python train.py --image_size=64 --crop_scale_min=1 --color_jitter=0.1 --encoder_conv_stem=false --encoder_depths=[6, 6] --decoder_blocks_per_level=3
Rows from block 11 of the encoder, named by matrix and row number. Rows with one number belong to one attention dimension. Each number is 128 + 32 x the weight over the matrix's rms, rounded and kept within 0 to 255. All counts start at 0.
# q: attention query, key and value (stacked) (encoder.blocks.11.attn.qkv.weight, 384x128, the q third), inputs 0-127
# k: attention query, key and value (stacked) (encoder.blocks.11.attn.qkv.weight, 384x128, the k third), inputs 0-127
q.44 [130 121 120 145 101 151 133 165 154 100 144 138 125 128 147 111 158 112 118 131  98  71 105 102 114  96 112 142  85 119 108 146 145 113 128 134 116  92 120 147 110 118 119 160 120 114 151 133 141 155 160 120 122 118 113  89 114 171 106 110 110 121 118 144 108 135 133 128 146 136  97 135 148 154 116 140 134 178 135 125 143 135 118  92 117  93 178 152 123 119 126 129 128 169 154 151 121  98 178 137 148 121 110 117 116 108 113 142 129 129 140  56 172 133 148 123 130 146 123 129 169 165 153 110 130 117 129 114]
k.44 [120 129 146 118 113 141 170 137 124 142 118 143 144 118 138 125 148 137 132 106 146 155 117 124 119  94 128 149 115 179 133 114 142 124 163 175 131 137 132 131  76 131 135 145  98 133 126 129 120  96 123 164 152 109 137 135 134 103 128 117 126 157 122 133 136 132 112 129 142  97 101 132 152 133 140 119 133  76 117 123 132 144 158 148 117  85  93 119 115 128 120 144 112 110 130 123 118 148 147 130 172 127 122 139 125  55 135 117 142 113 106 151 119 111 110  94 126 103 103 127 127 127  99 120 133 143 130 129]
q.45 [150 115 134 144 134 117 177 143 144 112 101 141 106 132 166 101 158 131 143 108 156 146 140  76 172 155 141 138 103 125 124 111 147 154 115 107 173 142 117 110 103 161 138  78 163  99  96 110 100 144 181  90 149 122 124 114 116 202 111 138 149 164 122 183 109 131 119 140  69 101 130 126 143  96 132  70 142  80  65  95 161  66 126 115 158 143 110 139 113 116 101  87 118 141 126 109  91 112 120 133 136  70 135 109 127 107 119 114 153 135 121 136 111 150 115 145 135 202 124 153 146 118 149 184 130 148 146 120]
k.45 [ 92 138 103 144 120 155 118  85 141 177 119 127 103 102  97 169  96 149 130 151 132 148 100 197 130 108 159 112 182 159  91 164 136  96 155 116 112 165 139 116 137  87 144 175 132 146 168  71 119 102 123 115 147 140 136 143  92  78 133 136 125 128 138 130 129 102 134 102 111 141 119 164  88  86 142  96 133 149 101 112 106 134 161  74 114 130 137 134 123 134 119 149 189 138 113 140 138 115 108 151 140 161 113 142 150 119 138  94  70 108 134 141 121 112 131 174 157  83 134 125 113 140  97 156 131 147 110 150]
q.46 [128 162 111 184 129 105 176 110  66  78 124 157 133 145 142 150  95 122 132 161 159 141 152 142 130 156 155 123 135  80 123 115 130 152 136 120  86 141 105  97 114 180 144 149 147 139  90 144 114 102 129  89 139 107  97 111 158 158 131 153 127  81 113 140 170 109 139 159  97 115 140 147 147 137 125 112  85 117  46 122 176 101  86 150 143 140 129 131 153 155 106 122 111 132 136 114 135 121 137 132 154 106 134  94  98 152 140 103 151 154 104 146  99  99 119 163 125 164  92  79 117 149 162 161 155 122  86 139]
k.46 [105 117 101 149 167  87 124 116 168 135 124 151  71  78 125 123 109 131 158 107  86 124 111  92 121 113 150  89 159 188  99 139 126  99 141  91 137 150 164 111 138  88 127 114 137 104 143 132  97 167 147 121 167 119 152 124 112 110 140 118 169 155 154 139 119 107 146 132  89 155 168 146  90 112 138 110 135 166 110 145 120 148 169  80 138 139 163 129 138 158 112 120 148  96 128 126 117 164 100 130 136 108 105 146 116 168 163 167  87 127 121 140 126 143 123 141  95 116 172 135 108 144 133 149 111 104  88 121]
q.47 [173  87 145 144 130 137 111 129 103 120 175 114 150 167 148 122 113 113 118 115 124 112 100 112 190 137 137 124 163 100 134  87 138 144  90 142 122 137 194 130 107 139  96  89 139 138  88 128 121 150 117  95 120  99  76 121 106 164  95 140 124  83 147 102 120 141 162 119 131 127 143 106 121 137 152 105 154  99 124  64 153 133 161 147 132 144  95 118 103 111 119 135 158 115 121 129 138 145 140 113 133  76 153 170 153 110 119 138 133 154 140 167 119  96 109 137  94 128 151 134 125 173 134 162 128 106 152 104]
k.47 [134 125 118 129 155 121 154 133 109 108 141 120 116 145  76 119 160 139 129 152 106 138 124 162 126 125 126 142 170 120  98 153 110 104 146 148 115 159 148 157 161 167 125 155 119 149  93  75 126  94 139 110  78 108 121 131 111 112 120 157 104 117 151 113 116 115 134  88 152 149 144 149 160  92 123 113 127 158  84 140 124 108 148 126 148 151 107 114 164 148 115  97 116 162 122 105 128 104 132 120 108 135 160  85 156 125 140  91 155 150 110 143 122 133 115 137 167 145 112 132  94 128 131 125 127 121 124 119]
q.48 [118 117 157 132 122 124 130 156 146  99  91 116 151 121 100 103 100 115 136 144 154 122 108 112 116 148 108 149 125 140 155 147  97 147 136 126 125 132 165 162 137  97 144 184 137 156 113 140 121 105 129 114  88 174 153 103 132  97 158 131 140 113 157 114 171 158 139  76 138 143 142  95 118 119 140 143 122 160 190 144 115 101 129 126 134 139 122 108 123 122 118 102 136 121 129 166 104 155  90 128 142 104 112 137 119 173 145 143 133 127 114 129 131 137 122  96 111 121 128 117  87 116 105 136 132 135  66 135]
k.48 [172 135 135 158 158 108 128 121  99 152 137  97 136 166 107 110 129 139 131 126 148 122 137  92 139 105 143 113 149  87  97 119 137  95 142 103 141 114 129 142 154 111 124 132 152 120  77 118 143 151 134 121 132 129 125 142 157 129 143 126  98 160 158 116 149  99 122 131 129 125 152 126 130 125 128 111 114  97 147 119 109 163 147 111 112 128 118 145 141 122 151  93 151 107 119 126 129 119 117  97 115 142 135 105 155 133  96 140 126 154 104 116 141 139 123 120 107 123 143 121 104 129 105 123 123 129 127 140]
q.49 [166 141  93 137 102 140 128 132 141  96 128 124 125  94 135 161 103 184 109 148 111  89 134 164 114 106 113 140 153  99 128 153  95 140 144 136 125 126 123 126 126 129 101 153  92 139 141 134 136 123 147  87 125 107 119 128 133 164 194 131 171 140 100 127 182 124 117 131 152 128  92 160 135 165 144 122 123 159 142  76 129 129 118 133  78  70 159 112 119 130 104 146  97 185 100 107  83 123 131 159 118 118 167 156 132 118  92  78 133 136 128 127 166 112 148 142 117 109 139 110 101 153 157 112 147  80  91 162]
k.49 [133 109 156 110 120 162 141 161 165 125 110 133 134 107  87 143 132 143 145 146 118 125 136  65 112 120 117 107 124 134 104  86 123 121 138 131 147 152 205 108 144 118 134 124 132 138 100 126 123 126 110 121 108 123 142 118 155  99 113 126 118 189 106 168 106 128 104 137 117 138 160 115 128 110 125 150 126 138 141 112 131 144 119 159 110 184 140 133 145 158 125 128 122 127 175 115 163 112 130  80 111 111 108 129 115  93 124 117 133 127 167 127 140 139 151 140 120 135  96 138 152  65 135 137 105 153 136 131]
q.50 [131 149 160 132 168 125 164 153 125  93 120 158 117 130 126 118 136 137 164 182 105 146 145 105 158 152 133 120 165 118 143 110  84 143 159 131 102 128 146 126 163 159 108 100 118 125 146 131 136 146 129 120 126 137 135 107  96 118 147 151 152 114 132 164 137  66 115 147 116  91 128 111 125 164 126  95 133 141 127 133 127  99 144 121 141 150 100 118 114  86 141 132  90 114 141 143 131 148 166 135 128 126 146 140  99 116 123 116 112  91 115 138 142  93  89 106  98 128 119 116 117 120 135 130 132 146  97 119]
k.50 [127 118 120 126 117 139 102 141 144 116 109 104 119 133 116 121 122 110 116 144 151 120 126 118 133 151 118 124 119 141 111 123 194 128 143 134 116 127 116 123 138 131 106 124 137 125 110 107 152 147 153 143 126 121 145 122 135 148 154 124 162 100 170 129 132 135 108  90 138 128 143 175 147 147 133 124  85 136 127  82 101  91 184 120 140 138 155 142 155 139 107 132 149 155  80 164 126 116 100  86 126 147 147 104 157 151 131  94 125 124 103 151 137 114 132 128 105 124 154  89 126 104 114 145 101 160 119 141]
q.51 [117 150 136 131 157 117 136 120 106 129 144 136 126 117 110 128 155 148 140 136  71 160 107  99 142 126 121 122 175 116  93 116 147  94 111 161 135 144 130 142 110 126 154 117 134 160 122 117 131 159  91 147 113 145 112 110 120 104  98  81  75 115 110 112 132 108 154 137 134 121 140 154 100 162 140 115 149 115 101 162 119 139 117  79 126 154 129 105 115 131 162 142 122  94 138 125 149 129 139 172 123 180 132 153 112  93 118 132 121 162  91 171 161 109 132  96 118  83 204 120 147 113 123 141 113 133 139 137]
k.51 [ 91  92 107 139  98 135 145 138 148 122 144 138 109 199 182 117 172 151 152 112 109 103 114 147 109 128 112 122 142 134 155 138 132 140 129 139 102 147 114 146 127 154 129 126 128 131 126  94 128  78 117 173 150 105 134 125 140 131  97 146 110  96 144  88  99 144 149 132 132 143 100 135 152 115 122 167 109 145  78 129 135 124  77 136 157 148 142 108 137 130 142 117 122 169  98 152 112 144 114 151 157 107 104 145 101 132 169  99 121 173 133 144 153 106 137 131 108 140  81 143 114 124 113 148  92 131 102 108]
q.52 [120 117 118 119 106 102 135 139 119 155 180 162  95 122 117 149 135 130 124 121 141 143 135 170 121 143 124 127 119 159 124 149 153 162 129 137 124 118  69 120 166  92 135 123 147 123 158 116 124 139  95 142  76  69 136 157  83  87 150 178  81 125 116 171 116  94 129 185 131 154 105 113  62 158 108 140 126 109 124 168 130 143  75 135 112  99 133 152 140 141 123 152 176 164 149 105 113 144 110  50  77 209 154 134 151 131 141 135 103 109 195 152 103 149 132 135 125 149 126  99 106 140  98 104  80 118 148 115]
k.52 [113 132 152 149 125 123 145 114 117 100 112 158 110  86 182 139 125 117 104 136 119 138 158  96  93 110  67 109  91 158 136 141 121 127 115 151 124 115 128 125 123 113 159  75 129 111 163 186 149 109 127 132  98 126 122 130 129 131 152 128 125 113 118 129 150 133 136 180 164  99 144 142 113 127 119 175 103 136 152 160 103  81 127 142 112 110 103  81 143 103 144 113 139 130 129 112 107 121 128 157 129 121  84 101 134 176 116 104 135 168 139 112 133 163 116 168 129 141 108 133 145 120 141 141 144  87 143 118]
q.53 [ 97 116 150 101 158 176 157 143 135 122 110 127 121 137  94 113 152 139 156 142 144 118 106 138  87 133 128 133 134 153 162 140 145 112 111 125 119 149 141 103 126 104 147  94 146 127 126 149 124 150 119 126 110 128 136 102  87 135 115 102 109 142 132 160 143 111 122 114  89  98 136  71 148 110 115 104 134 142 128 118 174 139 103 132 131 160 117 153 110 142 144  89 110 115  96 155 138 164 119 128 173 120 130 118 164 141 114 137 133 143 140 113 118 165  96  97 125 127 142 147 107 110 135 102 128 127 104  94]
k.53 [179 156 108 158 133  98 149  73 150 124 139 155 146 131 127 104 132 117 114 107 137 190  80 109 129 117 117 122 150 151 141 113  88 128 150 110 163 100 100 127 113 103 112 114 108 138 113 142 109 129 113 107 116 149 129  93 105 124 156 133 144 108 104 104 131 122 129 112 165 118 151 148  94 143 152 101 138 128 126 145 124 118 167 137 139 131 165 114 135 115 130 137 141 133  91 118 127 133 115 141 122 180 155 127 119 127 132 141 134 131 119 138 114 114  92 156 141 110 131 113 126 122 112 163 118 139 139 194]
q.54 [123 115 118  93 151 165 154 147 162 100 137 120  93  90 141 124 171 150  96 117 119 116 117 135 107 102 140 160 120 161 116 146 153 113 136 136 126 109 114 124  92  95 132  86 122 101  98 126 101 124 136 154 143 150 159  99  99 184  98 115 114 170 124 154 122 141 121 141 114  91 151 135 152 116 130  99 135 113 103  94 146 151  52 152 129  98 104 152 139 174 134 118 116 172 113 166 125  87 137 130 162 126 134 107 107 141  87 117 120 169 167 106 131 124 119 150 140 178 133 174 106 116 122 165 158 109 146  98]
k.54 [ 97 116  98 131 103 125 159 142 129 105 134 147 131  98 140 149 109 110 197 145 124 175 118 166  82 133 126 147 117 158 142 117 141 109 124 124 142 125 132  78 135 141 149 140 110 150 147 133 121 127  90  96 124 114 129 100 145  36 128 126 128 133 119 113 112 154 104 139 104 137 115 149 108 141 141 100 153 128 131 147 135 109 169  80 133 146 113 109  83  90 125 177 140 133  91 105 148 121 132 159 140  82 118 160 132  97 134 145 142  98 108 165 157  95 131 130 154 101 131 142 171 122 140 150 136 116 121 192]
q.55 [104 128 159 139 136 140 116 138 134 116 157  89 130 141  93 128 116 147 153 149  97 151 195 160  73  85 160  60 133  77 116 106 183 137 133 114 123 118 167 164 126 159 155  87  68 121 184 150 157  92 114 158 137 131  90 141 138 161 115 122 148 121  75 134 100 105 114 137 118 140 115 142 147 142 116 129 159  97 138  97 104 104 159 113 143 107 115 148 119 118 149 148 147 141 130 113 141 144 162 112 127 151 126 181 121 101 153 127 129  99 106 148 113 192 109  91 125 117 171  94 122 140  85  92 135  85 152 143]
k.55 [107 140 145  97 111 151 136 161 132 129 124 100 157 147 123 145 160 122 111 126 115 125 127 101 149 136  99 110 129 146 168 133 126 157 113 125 137 134 128  84  91 127 107 140 112 124 118 101 146 122 114 159 114 102 147 142  94 155 129 122 123 133  95 108 157 137 124 113 148 111 119 163 110 109 150 155 109 113 103 112 139 110 107 145 100 118 151 130 143 135 140 158 136 142  78 105 130 120  89 111 144 111 141 140 125 128 101 140 124 126 119 117 123 153 153 120  97  99 106 166 157 137 150 174 129 168 144  88]
q.56 [148 122 128  84 193 115 136 154 159 110 124 152 114  90 116 110 154 160 121 116 124 158 130 137 145 105  95 156 175 152 146 106 113  94 117 122 125 136 143 126 138 132 108 120 135 104  96  74 147  98 123 152 135 148 121 123 107 158 138 117 157 173 170 126 122 134 143 135 130 103 153  98 133  87 142  98 165  96 125 113 129 137  85 125 122 136 142 106  86 153 131 138 130 147  95 151 122  93 140 159 161 174 122 146 115 133  99 115 117 143 108 137 119  98 150 140 124 119 113 141 107  81  83 187 180 158 102 165]
k.56 [133 120 100  99 112 108 165 181 102 148 120 122 135 155 125 116 108 143 150 163 121 144 151 136 103 174 153 137 128 120 111 132 155 128 143 122 121 151 122 117 126 154 119 113 133 158 131 102 111 116 150  99 116 123 108 143 143  74 122 126 139 129 146 101 131 112 101 150 111 145 135 143 146 161 124 140 157 160 130 147 126  83 101  91 123 165 134 126 129  90 129 150 121 128 111 170 177 120 115 133 110 102 132 120 101  83 115 118 134 136  94 106 132  92 163 143 123 150 133 106 135 156 171 129  99 148 146 124]
q.57 [118 141  95 125 105 189 200 125 160 161  75 168  90 134 159 119 129 177 130 123 124  49 137  84  92 134 121 125  90 125 119 125 109 123 141 109 142 147  65  95  96 149 123 152 106 144 145 123 133 122 148 103 110 141 169  97 130 182 135 150 135 164 120 138 133 162 145 165  87  93  68 155 130 126 111  80 109 187 101 132 168 114 156 128 109  80 167 103 160 113 124  89 109 207 124 125 134  62 172 198 118 141  97 111 100 168  96  71 138 152 187  96 125  47  83 165 126 133  83 141 149 184 167 127 142 102 115 151]
k.57 [ 99 122  90  95 120 147  93 155 138 134 104 150 119 133 117 148 129 123 175  80 155 194  93 153 125 123 160  84 119 149 129 122 112 134 187 122 147 126 182 112  85  92 127  94 124 107 152 100 117 158  69 192 149 111 127  87 115  84 136 132 115 141 124 165 107  93 110 119 108 102 135 121 110 128 121 106 140  52 129 113 146 153  93 145 136 136 116 142 118 136 121 126 142 161 122 148  99 187 173  95 144 150 137 123 131  98 126 139  74 131 195 164 165 155 134 173 128  83 145 123  59 126 117 173  94 173 145 112]
q.58 [130 151 147 163 125 102 155 146 139 105 128 140 135  98 132 139 144 158 129 149 116 102 132 160  95 117 131 143 132 111 107 138 156  90 137 144 125 103 120 156 102 122 130 140 130 139 146 105 129 122 130 125 114 125 127  89 146 135 127 150 115 164 125 110 125 127 113 108 109 137 129 155 133 144 142 126 112 145 141 159 163 121 147 151 142 122 106 115 128 114 134 118 126 158 143  98 104 124 113 124  95 120 143 106 127 143 120 115 129 124 152 112 140 156 119 160 130 145 120 123 139 117  91 117 131  94  95 143]
k.58 [171 142 113 123 124 156  88 108 117 130 128 152 110 141 109  92 134 154 133 149 144 153 155 129 100  99 125 117 130 163 107  91 137 155 117 126 113 143 146 136 101 122 103 119 145 140 142 114 137 144 125 165 119 152 145 117 128  82 158 114 119 133 140 130 154 142 134 110 102 144 130 144 123 118 150 107 104 116 114 133 128 134 110 120 118 148 100 123 160 138 137 126 138 122  90 104 103 158 132 114 121 155  89 141 134 109 115 110 133 150 123 102 142 133 143 115 120 119 153 115 103 147 141 119 126 150 146 117]
q.59 [120 139 101 127 140 101 131 132 121 128 107 176 102 150 147 142 137 108 127 147  81 141 125  90 135 151 152 170 136 162 130  84 102  75 156 161 126 117 108 102  98 117 107 110 116 141  91 114 117 133 104 127 100 158 152 127 143  78 133 127  99 162 132 123 135 129 147 158 113 137 160 149 130 176 129 120 124 125 108 146 145 145 115 152 154 158 136  90 203 169 134 104  78 147 126 143 143 134 132 123 151 131 140  90  91 178 168 125 148 136 186 143 167  81  76 166  69 141 103 127 132 133 110 105 133  98 123 106]
k.59 [141 145 116 111 122 140  97 124 122 111 105 114 141 137 132 124 126 139 136 136 153 105 157 125 113 116 127 139 113 134 135 106 145 134  97  91  85  87 128 134 162 150 125 152 154 120 153 178 162 165 110 146 121 136 124  87 128 114 158 138 159 138 148 142 123 127 117 112  71 144  97 133 116 103 104 124 118 144 128 119 150 140 142 122 172 129  68 148  79 111 108  96 110 144 100 137 132 150 125 122  82 139 107 101 168 149 152 144 134 155 124 133 170 125 121 133 147 167 125 143 100  95 141 131 114 136 122 130]
q.60 [ 98 102 142 120 150 130  68 115 149 176 154 134 118 123 100 123 160  97 100  88 133 141 126 120 155 113 154 147 113  95  96 104 150  82 147 101 168 124 141 122  92 112 128  99  86 114 150 107 121 110 131 169 132 118 134 127 141 146 102 125 173 173 132 158 105 153 100  83 180  98 108 111 144 144 125 136 120 124 166 172 161 170 151 106 164 141 142 125 101 173  95 140 142 104 141 132 109  95 150  82 122 146  96 133 143 130 137 132 120 153 172 127  78 172 127 128 156 122 155 149 117 101  81 100 147 123 213 126]
k.60 [136 158 102 111  84 123 140 126 138 147 117  97 141 136 157  84 120  93 148 154 120 131 112 183 112 186 130 142 107 116 150 144 132 161 159 145 104 118 112 134  97 119 153 145 125 168 107 168 129 118 156 131 101 151  68 157 123 170 112 166 119 106 114 121 169 142 116 116 106 152  94 154 134 104 134 121 133 137 143 138 129  86 129 101  87 106 117 121  94 107 137 158  65 102  66 109 124 109 162 120 128 134 167 123 113 159 130 134 131  93 118 119 168 116 105 111 112  81  97 110 141 134 167 157 159 140 174 121]
q.61 [143 103 134 150 118 164 102 162 121 143 114 117 109 116 161  92 151 142 129 138 165  90  97  82 177 153 143 178 112 125 130 106 127 118 166 122 134 158 148 133 142 139 120 147 127 124 136 130 146 152 145 118 129 132 114 114 136  99 106 143 193 103 142 122  95 132 103 104 137 114  94 117 105 102 147 128 138 179 174 120 135 113 162 135 110 141 162  98  87 116 103 161 136 118 139 126 140 132 114 107  91 141 109 167 137  92  42  70 126 109 160 113 143 111 175 105 125 149 101 142 122 117 145 149 149 144 154 141]
k.61 [134 130 124 150 131 101 103 121 152 143 107 129 115 153  68 111 128 125 102 133 126 147 132 156 169 118  98 154 133 120 123 138 171 112 149 135 127 125 158 136 133 152 130 161 119 116 127 129 109 140 162 105 129 149 135 128 122 128 100 134 121  88 132 127 123 128 121 111 135 103 102 157 149 127 143 113 142 110 172 138 122 116 135 117 128 105 127 155 156 124 134 125 151 149 150 171 100 103 163 123 118 115 177 117 132 136 136 110 104  71 153 116 162 107 138  84 133  84 142 122 101 136 121 111 122 141 185 112]
q.62 [149 124 171 154 137  88  69 135  98 136 187  77 153  86 102  78 132 125 105 164 112 149 142 130 130 151 156 130 164  80 103  92 126 105 114 133 165 139 133  60 159 143 146  78 104 123 131 116 149 141  84 117 154  98 132 132 158  98 130 115 132 133 108 107 106 112 114 139 195 133  90 154 100 135 179 158 167  90 146 137 168 127 132 182  93 141 142 109 152 185 129 140 128 108 122 104 121 137 105 120 120 166 168 168 107  79 158 129  86 105 174 155 153 172 153 103 100  98 177 109 174 101 124  78  93 128 217 148]
k.62 [111 129 131 103 170 148 120 110 146 126 118 114 149 140 110 148 149 168 130 135 113  95 175 113 113 148  71 141 121 108 119 117 117 139  65 145  26 110 145 165 124 143 113 162 158 133 163 130 118 127 118 116 114 107 105 142 120 121  68 189 150 111 112 131 122 172 104 120 132  98 154 136 120 102 129 158 146 140  92 115 104 104 107 155  99 156 137 121 198 119 148 143 141 126 159 123 113 121 143 146  57 138 142 106 164 139 126 124 155 141 132  90 113 118 170 138 129 184 108 154 125 121 167  81 129 101 155  80]
q.63 [153 168 118 144  88  97  95  82  83 130 119 140 126  83 153 146 106 127  74 170 131 130 101 136 168 132 121 148 174  88 109 102 133 100 146 127 136 112 122 123  89 131  71 122 112 160 131 125 109 131 115  88 123  99 129 106 147 121 129 185 110 116 138 125 132 144 117 171 155 127 108 139 119 151 177 139 143 150 147 180 177 111 145 146 133 154 148  75 148 102  87 132 116 129 101 106 101 137 108 136 134 140 125 135  97 144 126  99 113 113 197 154 183 109 148 164 107  94 134 118 150 144 180 127 121 116 136 133]
k.63 [143 138 105  86 131 139  99 133 160 182 123 142  62  82  95  98 137 153 167 135 156 106 134 111 121 144  81 121 130 154 109 132 107 168 122  98  89 135 140 142 139 119 142 144 129 128 128  96 124 153 149 117 116 125 124 132 182  84 143 202 153 115 156 134 130 146  89 141 126  97 136 137 141 108 116 105 134 131 135 138 120 116 104 117 107 133 150 119 158 146 134 132 115 141 143 122  95 166 152 102  91 140 105  82 106 129 169  99 106 130 148 116 144 107 144 143 170 161 112 130 107 105 128 116 131 126 160 116]
q.64 [172 165 123  59 161 135  77  83 211 116 104 102 129 154  54 155 185 170 104  79 104 170 164 139 124 113  85 136 150 140 155 151  75 156  85 134 100  94 125 136  65 140 104 157 132 159 138 113 100 168 129 154 117 175 117  87 110 120 117 120 153 166 101 130 115  95 129 205  73 122 139  84 112  97 141  48 116 130 174 101 109 158 178 172 216 109 132 141 101  78 181 138 149 120 110 132 130 117 104 117  99 168 122 132 105 157  76  94 154 135 142 194 136  88 136 130 139 100 154 109 128  94  99 116 137 195 150 117]
k.64 [101 142 131 128  59 115 124 195 103 143 101 115  85 150 142  89  44 103  96 146 106 182 114 110 142 107 123 113 131 122 158 101 122 147 213 179 116 185 108 126 139 109 110 119  99 140 134 117 134 126 178 150 175 123 102 135 149 171  68  41 140 123 199  89 158  96 134  76  66 126 113 128 170 186  58 146  99 119 158 175 156  52  71 149  79  84  96 101 217 132 152 141 132 181 172 133  96 215  42 104 113  99 113 205 131 149  98 124 156  80 187 133 122  89 154 211 105  87 129 143  96 153 152 138 160  91 124 197]
q.65 [149 170 119  38 141 157 126  78 168 118 150 110 125 133  77  82 178 136 160 102 147 128  88 131 130  62 150  83 123  61 154  73 123 151 137  57 121 166 174 104  46 163 147  97 149 168 136  67  92 146  91 164  88  95 130 114 123 165 165 132 153 135 130 118 115 162 101 192 200 144  70 118  87 119 159 134  69 114 138 166 170 184 145 133 167 117 155 116 126 140 100 147 179 127 112 146 117  70 147 199  90 194 122 135  94 145 129 141  73 191 129 155 141  91  88 216 129 114 168 112 131 104 128 131  75  74 107 192]
k.65 [168 137 127 108 188 133  95 149 166 145 175 131 151 123  53 153 110 111 115 209  88 138  93 160 105 211 138 114 120 113 149 120 105 113 170  78 150 174  83 160 164 103 225 116 143 174 155  80 125  87 145  75 118 121 108 102 137 175 119 139 129 109  97 118 154  99 165 152  80 106 133  61 110  62 134 161  90 157 137 167 136  61 107 212 136 122  67 132 197 163 100  80 120 155 159 149  67 126 128 125 154 130 146  81 134 120 157 167 112  79 142  76 149 112 157 168  74 126 128 114 125 124 174 112  87 108 104 170]
q.66 [167 123 134 194 119 113  99 141 100 150  99  82 117 118 173 125  87 198 104 143 123  84 125 180 183  95 125 128 132 115 137 129 150 109  88 166 135 110 158 145 108 135 116 190  93  89 131 138 185 100 127 131  88 141 179 170 184 132  83 130 110 128 114 100  86 100 128  69 147 108 173 178 130 128  89 156 156 105  93  82 111 147 162 106 122 127 135 126 128  93 133 144 124 141 115  89 109 138 116 121 116 155 109 161 152  99 135 136 127 119  96 163  87 141 138  91 175 151 128 112 120  92 111 135 130 153 123 132]
k.66 [139 109 151 170 143 151 125 101 150 140 131 120  93  91 128 121 125 179 114 115  99 138 190 111 124 113  82 143 165 144 104 120 138 122 111  83 154 126 129 118 150 146  79 141  80 124 103 139 126 148 139 119 179 101 142  84 142 160  89 148 125 132 159 164 150 126 112 119 116  70 188 162 175 144 108 138 132 116 135 111 134 141 142  67 127 115 132 194  44 112 148 187 127 184 166 101 220 127  85  92  82  65 101 189 131 128  92 125 106 145  87 126 135 124  87  59  83 138 118 176 110 156 106 135 164 101 199  83]
q.67 [144 144  57 208 144  98 111 126 111  97 133 158 141 156 114 186  40 157  81 113 134 119 174 224 170 184 101 147 143 162  89 171 153 112 100 181 175  83 107 198 105  99 103 132  53 100 157 180 159  41 170 147 124 180 181 137 145 218 134 111  68 168 170 140 162  40  99 131  44 113 161 171 122  72  53 151 219 153 110  21 120 128  99 166 181 166  53 161 125 104 182  92  79  68 125  38 126 119  70  55 170 135 124 194 172 162  77 135 205  70  89 136  41 135 141  75 151 151 117 126  95  98  90 125 159 143 146 194]
k.67 [112 103 155 204 130 172 130 123 186 138  79 150  82 105 219  54 139 201 151  97  79 209 144 107 103  69 111 144 179 141 114 141  85 124  71 204 162  86  74 155 107 123  85 243 116  99  90 143 133 136 154 131 134  47 155 146 115  43  30 141 132  82 158 148 168 148 122  62  86 134 187 239 140 166  79  88 142 104 171 146 152 145 114  41  72  55 134 191  71  96 139 164 114 116 145 152 172 176  97  96  57  99 168 207  90 111 131  64 118 155 132 161 113 143  61 103 113 119 130 169 129 255  85 172 160 150 163  21]
q.68 [ 91 100 132 143 138 126  99 175 143 138 149 211 121 129  91 188 119 117  18 132  98  67 131 206  62 148 124 138 138 143 132 126 130  66 133  81 151  75 138 121 119  93 155 182  83 121  95 157  81 117 123  92 165 123 160 131 123 123  75 184 162 151  92 131 109 110 122  99  85 134 110 115 180 115 153 155 158  95 104  66 127 192 132 102 191 187 148  82 148 158 127 211 100 166  93 157 102 157 180  90 135 116 152  99 164 182 114  69  69 170 177 127 138  85 153  50 120 145 104 126 132  82  86 120 108 125 127 174]
k.68 [ 64  79 157 179  94 124  85 122 110  93 196 200 156 146 116 151 160 132 198 148 228 170 169 101 189 138 108 134  88 166 143 145 187 144 152  49 132 151 119 113 105 151 135  82 169 108 118 175 141 179  83 138 126  84 112 141 100 130 110 125 109 153  62 124 131 176  69 132 173 135 135 186  74 195 168 135 158 123 115  79 106  92 103 138  63 166  98 161 127 166  90  28  24  48 125 104 124 152 175  95 195  75 110 109 118  78 120  76 145 118 212 119 108 197  88 122 111 169  68  99 185 122 113 135 209 146 152 120]
q.69 [169 117 160  63 141 117 168 127 124  70  90  65 116  46 109  43 174 123 172 141 194 160  66 116  78  69 191  57 142  87 157 118 125 131 216 141 146 221 186  67 131 216 124 105 143 183 137  89 108 108 110 106 111 154 106 158 116 142 161 110 164 126 132 105 171 179 156 116 198  50  74  83 116 143 147 199  48 117 141 215 156 131 128  86  92 106 143 156 150 147 113 204 159  77 146 173 149 150 166 147  84 212 167 109 100 123 150 159  41 163 146  75 134 112 117 185 150  85  76 108 174 132 150 175  72 124  66  69]
k.69 [206 100 133  61 194 114  79 149 153 153 179  90 208 169  37 160 133  74 157 194 103  43  99 107  99 178 167 133 100 120 157 108 129 106 112  85 199 143 137 113 148 125 255 128 169 171 150  78 172  73 103  75  75 185  89 125  84 119 188 177 102 138  96 118  88 118 121 131 159 135 141  53 163   4 164 117  92 198 132 130  92 106 139 185 193 116 170 167 193 159  65  49 162 117 150 146  69  69 173 134 184 137 146  33  93 137 114 200  52  72 160  87 144 118 189 170 130 110 180 126 127  49 147 143 101 141 138  78]
q.70 [199 150 160 125  86 106  62  68 128 176 119 125  92 148 126 110 196 152 166 159 161 108 118  82 161  50 161 132 106 164 138 102 107 110 120 133  76 106  69  35  53 161 137 182 141 173 166 145 129 186  73 172 112 102 113  83 151  20  73 164 150 127 109  73 125 123 101 146 155 178 150 121 134 218 175  41 127 100 200 152  90 150 179 163 114 151 164  61  80  76 164 144  88  77 168 127  72 128  90 162 158 174 159 167 121 140 107 129  86 146 202 176 119  93  94  59 106 174 164 121 187 115 137 132 124 169 101  68]
k.70 [ 66 138 139  97 143 125 136 161 167 100 148 110 153 104  54 143  75 126 120 169 145 114 150 191 119 244  93 147 102 137 110  73 128  91 138 113 132 161 137  87 119 119 104  52 105 119 138 125 153 158 212  99 100 109  98 127 156 180 145 159 161 180 172 124  83 131 115  70 149  81  79  81 118  41 142 227 130 139 122 121 114 111 110 104 107 171 155 130 182 183  98 150  83 201  93 112 170 119 132  84 115 157 100 126  97 141  87 165 108 124 120  82 143  34 155 233 159 119 152 106 164  92 164  99 158 115 148 194]